From a checkpoint of a small segmentation model: batches of 128.
Rows from block 3, named by matrix and row number. Each number is 50 + 15 x the weight over the matrix's rms, rounded and kept within 0 to 99. All counts start at 0.
# conv: 3x3 conv (model.enc.1.1.conv.weight, 128x128x3x3), inputs 12-23, a 3x3 kernel for each
conv.25:75 55 28 46 49 48 40 56 60 25 16 75 84 34 47 31 44 50 70 50 74 26 36 47 50 44 54 53 55 36 44 49 16 55 66 42 56 71 40 62 63 58 54 69 54 36 42 47 58 33 41 43 69 66 43 35 49 36 51 42 36 41 68 61 53 57 42 56 55 38 39 40 47 54 72 50 53 56 47 38 48 52 45 55 47 72 37 39 57 38 20 28 48 55 34 53 36 42 80 52 36 49 61 37 48 41 20 50
conv.26:50 89 32 52 64 62 44 30 58 29 55 45 48 65 49 23 42 54 53 70 59 56 54 47 37 47 80 27 48 50 45 64 59 39 49 56 41 28 62 45 40 44 45 65 45 31 54 44 51 69 51 31 64 48 66 50 50 46 26 47 39 35 35 55 66 57 39 49 32 47 30 55 51 57 46 58 48 28 47 38 29 59 54 62 51 53 79 38 42 56 39 40 69 46 31 43 50 50 25 71 37 71 68 39 26 24 23 63
conv.27:33 62 55 63 63 45 48 54 57 76 26 63 51 68 36 27 45 65 70 32 30 51 55 54 47 49 57 40 64 38 60 35 42 53 13 71 37 66 73 31 41 52 43 49 58 54 46 30 62 48 69 37 52 63 33 38 31 66 57 45 68 17 22 27 51 42 72 47 30 60 62 31 50 57 52 36 57 44 52 47 63 60 53 60 69 68 89 74 64 49 63 37 46 48 52 37 57 37 36 42 17 71 46 34 43 47 31 56
conv.28:60 59 42 20 52 50 17 33 35 51 34 61 38 60 40 47 19 32 43 21 78 49 83 59 54 40 42 66 57 04 33 52 49 70 35 47 50 51 33 70 99 35 80 43 34 32 44 55 37 20 68 49 41 75 64 40 43 49 76 29 28 60 41 64 66 51 59 54 42 50 50 53 27 53 43 57 51 45 67 72 70 64 66 44 61 29 74 37 07 25 46 22 58 58 58 68 40 56 62 56 38 53 73 62 57 61 56 37
conv.29:87 40 26 89 50 37 31 70 53 43 41 46 40 46 22 36 46 53 51 10 07 23 47 00 80 71 51 52 74 52 48 62 33 54 58 72 74 28 29 45 40 48 53 37 53 66 51 65 58 40 68 60 78 59 55 23 63 51 32 64 49 37 66 63 78 35 84 69 45 78 33 50 37 46 61 35 59 52 46 28 41 63 58 33 66 40 55 49 36 66 54 47 15 37 25 57 44 54 49 39 69 65 47 59 19 57 54 62
conv.30:44 42 57 39 43 22 35 68 68 75 57 33 18 44 42 42 24 48 46 51 48 39 34 57 57 66 45 53 59 66 63 68 55 30 71 68 26 47 54 18 37 44 42 48 62 52 47 45 16 33 49 38 47 39 47 51 61 55 59 39 23 30 47 32 57 19 24 50 68 20 58 59 36 64 42 36 49 35 41 26 65 59 55 43 61 45 59 50 40 52 53 79 75 68 62 40 56 52 58 52 45 69 38 41 40 42 64 63
conv.31:41 42 30 55 49 84 48 40 55 26 66 96 58 57 54 71 48 62 51 69 56 87 42 54 61 57 35 62 10 39 46 54 50 51 38 34 74 59 35 50 43 10 65 21 44 69 37 51 57 32 55 31 51 44 20 64 41 47 44 16 43 62 62 56 33 68 66 50 41 26 38 46 55 53 44 46 38 49 37 27 51 64 54 28 32 56 41 66 36 59 29 50 53 66 53 46 58 60 28 13 34 39 37 56 45 78 82 52
conv.32:61 78 73 39 61 54 51 60 51 42 41 69 87 46 66 39 30 61 78 45 69 69 50 71 69 53 53 29 71 50 30 38 29 62 27 67 46 71 49 51 77 32 66 25 52 50 62 14 42 53 47 59 63 60 33 44 49 54 45 59 32 36 48 36 64 49 40 69 24 62 48 48 36 29 33 43 11 55 60 87 62 69 14 50 70 66 48 54 45 53 81 15 45 57 50 52 57 45 38 56 46 56 62 46 56 56 15 47
conv.33:43 59 59 26 25 44 62 65 51 23 45 58 25 81 36 57 71 44 68 48 74 48 54 44 36 77 40 62 54 47 37 62 41 55 49 68 44 49 50 34 69 69 49 59 53 37 53 42 33 53 43 33 56 55 67 49 54 40 46 35 56 50 43 57 55 59 23 70 37 47 21 42 55 29 57 72 59 65 39 62 61 96 66 45 77 68 69 47 46 64 73 24 43 68 33 49 34 66 56 44 71 83 58 53 44 39 43 51
conv.34:28 56 38 42 37 37 51 26 42 46 34 73 55 57 51 50 41 23 61 60 49 58 68 50 58 47 70 56 35 40 45 77 42 34 28 51 45 69 47 73 57 50 40 70 54 57 55 80 39 54 35 92 69 61 38 60 41 43 47 46 57 33 60 34 61 49 74 37 56 59 62 65 61 32 49 31 71 33 45 89 48 50 50 26 45 46 23 52 50 52 59 32 62 46 55 44 62 35 57 35 44 33 59 43 67 47 50 53
conv.35:38 30 63 28 25 22 42 44 51 38 50 51 55 46 41 55 53 65 81 58 38 63 54 69 48 57 56 68 45 64 46 48 50 46 18 51 42 61 21 67 46 33 43 83 68 61 44 61 53 31 53 17 10 00 49 64 61 53 39 80 34 27 38 55 27 35 42 25 81 53 40 57 52 52 27 31 82 33 61 51 29 47 55 56 41 40 37 49 67 62 62 76 15 50 00 62 55 29 48 67 32 76 40 54 34 67 55 16
conv.36:58 51 25 53 62 21 61 41 24 49 52 52 52 40 33 45 35 50 56 35 59 53 37 69 25 52 45 57 67 50 25 44 38 59 39 54 26 44 37 73 47 64 32 54 58 47 70 37 68 38 52 39 23 31 45 56 24 53 47 24 63 56 26 81 58 53 44 37 64 67 29 38 40 32 40 77 53 41 59 14 57 43 74 52 67 49 53 56 36 52 62 53 58 41 33 40 64 54 46 45 52 47 20 26 45 61 60 46
conv.37:68 29 56 37 65 13 62 54 55 50 82 31 37 39 60 37 48 17 34 55 56 29 47 47 55 53 56 55 52 19 60 37 45 60 40 51 48 52 77 47 25 37 29 31 45 48 55 60 78 42 47 47 41 61 68 51 45 81 33 70 39 67 48 53 39 51 46 62 90 44 42 45 48 70 66 49 96 56 52 49 56 46 60 51 55 63 87 45 43 61 41 99 63 57 51 54 44 16 45 40 41 54 47 41 58 46 61 20
conv.38:53 43 59 48 54 30 48 51 42 49 49 49 60 60 63 59 64 60 52 22 28 42 65 35 32 48 52 77 73 30 52 45 35 55 65 45 55 52 37 59 42 60 72 44 92 76 22 40 53 42 37 36 64 63 49 50 20 34 34 30 46 65 67 50 61 56 52 31 39 43 28 51 38 31 48 42 24 76 62 21 40 64 46 52 40 41 54 73 62 58 42 49 51 27 35 58 42 33 49 55 46 96 38 65 41 45 64 40
conv.39:39 56 57 61 76 00 40 64 65 60 59 45 35 28 55 46 49 71 46 63 50 40 56 50 57 69 39 41 24 36 39 32 45 65 47 68 45 65 48 31 29 51 68 48 42 68 57 80 55 39 61 93 51 68 33 56 56 57 16 67 50 36 26 58 40 60 47 52 50 42 39 31 30 29 37 24 44 26 61 35 41 43 38 56 67 42 32 24 79 43 71 75 48 37 27 68 41 50 60 77 37 34 45 49 41 50 36 27
conv.40:34 29 40 76 24 42 34 55 41 39 60 48 63 58 59 56 50 66 68 55 73 61 38 38 49 55 50 21 50 55 45 27 19 74 47 43 52 77 48 29 72 89 46 60 54 75 59 52 46 86 54 55 23 26 37 63 81 72 34 44 40 71 35 24 67 56 28 30 47 68 35 75 41 62 39 37 75 45 44 71 59 30 47 36 66 74 43 45 58 71 44 50 54 57 42 56 43 25 33 53 40 49 24 61 70 43 47 49
conv.41:37 42 37 51 33 67 47 46 69 49 24 52 47 51 46 49 48 48 54 65 26 39 28 48 35 63 57 58 59 45 44 33 51 34 86 51 48 34 53 61 57 30 60 64 37 54 52 64 69 75 33 35 45 47 52 18 53 44 27 52 49 40 26 46 44 36 50 11 49 48 29 57 47 44 29 51 35 26 66 34 47 51 37 46 33 50 39 45 64 38 80 32 40 41 50 77 59 46 80 55 55 31 43 57 79 73 55 63
conv.42:44 47 54 45 49 61 47 58 56 56 61 48 69 00 63 31 51 46 59 34 45 65 38 44 54 29 36 60 47 39 64 56 75 53 38 42 50 89 37 45 55 30 50 24 48 21 52 51 98 20 54 64 39 55 57 42 68 61 66 41 24 34 54 42 36 31 32 79 52 50 79 31 67 28 26 68 33 58 59 44 37 46 32 14 32 53 54 48 40 53 75 47 46 16 59 25 43 56 58 42 52 32 59 32 57 30 58 58
conv.43:37 35 60 39 54 34 67 40 45 64 61 34 70 67 49 77 95 65 56 18 44 56 33 76 77 43 63 47 63 51 48 65 76 47 60 31 55 21 59 53 42 80 78 85 70 24 65 56 45 66 39 37 31 39 35 22 45 41 61 61 56 70 65 49 42 55 49 65 41 51 25 75 43 39 52 52 42 55 59 50 51 65 42 17 49 48 37 52 76 51 46 48 39 45 46 64 52 48 31 58 33 33 61 70 57 34 54 66
conv.44:54 37 39 25 62 61 39 43 59 43 76 27 57 46 57 52 49 60 32 57 62 45 66 48 81 59 63 62 59 60 50 47 40 38 46 41 64 25 23 61 41 68 75 58 25 32 28 37 46 65 37 43 64 79 54 42 53 50 50 77 58 39 72 46 41 46 45 51 95 30 47 33 43 10 52 65 48 50 59 61 39 45 43 66 35 70 45 52 44 41 45 40 69 45 40 51 42 50 47 46 56 43 34 23 56 70 64 46
conv.45:61 40 53 39 63 58 61 35 31 42 48 66 73 64 49 46 58 45 65 57 36 91 36 48 49 39 32 64 48 47 41 56 50 70 54 56 47 53 65 48 61 37 34 56 46 40 71 36 59 65 45 13 57 62 65 27 55 51 47 62 26 44 55 63 23 38 60 91 54 55 46 60 36 38 77 28 58 35 72 49 57 26 79 62 53 45 54 46 69 69 25 19 46 49 47 55 56 37 63 51 52 64 57 52 47 61 64 54
conv.46:52 31 63 59 46 46 56 40 51 60 48 27 66 37 33 54 87 46 24 63 07 59 46 43 51 46 28 63 47 86 22 88 18 52 46 63 38 29 95 43 59 55 51 54 53 63 77 65 42 60 60 15 69 62 49 59 28 84 61 69 53 56 43 39 47 42 49 68 54 32 46 35 46 57 48 41 84 53 25 52 45 58 42 14 40 53 54 68 32 75 61 34 42 53 39 61 49 65 53 46 23 34 64 57 56 64 46 31
conv.47:59 46 55 46 35 33 45 48 57 63 57 43 43 63 38 59 56 52 63 17 71 61 30 64 36 61 30 47 49 47 53 47 37 67 46 59 61 40 69 12 37 35 54 56 37 36 39 53 73 61 44 62 33 50 45 41 62 62 69 59 52 60 35 33 65 46 62 36 29 76 19 60 40 42 61 62 57 43 72 67 64 28 41 68 33 38 58 46 56 56 71 60 32 32 26 49 44 26 57 57 53 84 39 42 52 53 54 37
conv.48:46 26 22 46 78 43 39 62 45 32 42 40 55 48 63 54 78 58 42 38 75 59 58 41 71 74 52 41 56 43 53 38 59 38 61 63 33 58 37 51 45 60 32 53 44 58 65 40 84 39 67 43 45 64 56 16 45 57 24 39 36 47 74 69 49 43 39 53 33 58 31 24 57 54 54 36 58 37 43 25 75 60 66 25 46 39 67 49 46 42 71 44 35 61 30 37 17 47 58 69 57 46 59 38 77 36 39 22
conv.49:40 17 41 59 57 34 41 46 55 69 35 73 50 55 33 54 59 55 48 52 62 54 31 44 48 46 44 48 62 41 62 45 43 41 46 40 56 52 08 56 83 62 46 44 65 51 67 69 60 45 39 62 49 42 37 92 47 38 64 56 61 33 46 66 64 55 43 30 26 29 58 60 41 63 44 51 48 51 45 63 36 55 83 51 40 13 58 33 54 66 34 45 59 35 32 31 64 36 56 68 44 36 52 50 56 25 70 47
conv.50:30 48 55 69 64 26 96 30 26 47 45 45 53 58 49 51 65 56 55 42 61 25 66 78 54 44 30 53 16 59 48 48 29 53 30 39 78 25 35 73 37 44 47 82 61 49 43 54 41 34 56 73 81 57 37 43 44 36 42 49 48 44 34 43 75 45 53 49 60 38 40 35 64 44 24 49 28 32 25 30 30 51 52 60 28 44 69 77 62 38 33 56 52 51 26 55 61 74 61 40 58 47 39 33 58 35 60 50
conv.51:32 47 75 29 73 57 29 80 43 40 50 48 54 44 26 40 44 35 53 31 62 88 32 45 45 50 56 61 54 61 74 53 22 55 77 44 54 52 43 61 43 51 34 37 61 74 65 61 38 32 52 72 44 30 32 31 68 47 35 46 49 16 78 25 67 40 22 40 55 52 46 26 40 49 55 48 26 57 52 39 59 53 38 78 34 57 53 33 60 36 43 59 55 50 27 41 32 46 45 52 39 70 37 42 28 44 68 58
conv.52:59 55 84 37 18 54 63 33 56 61 46 48 57 70 44 78 53 91 61 06 48 49 56 47 36 48 51 32 74 41 24 47 31 42 56 67 55 46 57 69 61 67 53 51 66 47 39 51 64 50 30 42 30 50 10 36 21 25 43 38 44 61 66 57 76 38 55 51 58 25 37 71 36 62 25 67 29 42 48 65 25 57 45 63 40 27 45 49 53 40 50 43 71 49 45 40 63 48 61 41 64 60 63 55 47 24 46 18
conv.53:58 14 68 74 53 45 50 96 53 50 59 49 42 57 75 33 49 55 58 83 45 59 44 60 25 43 48 68 42 27 50 36 66 57 61 55 44 86 52 68 52 35 87 31 60 28 45 36 36 65 48 50 47 47 72 70 60 62 48 54 58 34 57 55 47 70 44 37 45 59 28 59 46 59 51 54 87 45 47 50 75 40 19 81 61 69 15 41 66 45 39 18 45 35 30 61 22 46 40 38 21 76 72 81 53 37 54 59
conv.54:67 69 50 67 44 66 61 67 51 37 65 59 67 56 52 70 29 49 45 59 66 46 54 37 43 42 56 44 27 19 49 42 14 56 73 53 42 62 54 65 70 40 76 21 56 72 73 49 27 46 91 42 82 55 51 75 43 43 70 64 36 41 24 45 50 43 60 44 35 32 75 48 32 33 56 51 51 60 56 79 60 92 55 48 61 42 19 60 54 35 49 50 53 42 49 41 56 55 24 68 29 53 42 38 48 41 54 31
conv.55:52 69 79 62 65 49 57 30 62 59 58 52 44 36 35 74 58 33 50 44 33 68 63 34 55 41 34 36 59 54 68 49 57 34 69 45 55 46 56 49 67 34 76 66 62 49 47 63 39 69 44 60 52 35 47 44 78 48 61 50 43 58 35 36 34 16 09 22 48 51 40 50 73 32 70 33 64 50 63 40 16 55 47 50 25 54 35 43 57 29 22 25 56 62 52 67 56 58 54 60 69 53 19 65 47 72 47 33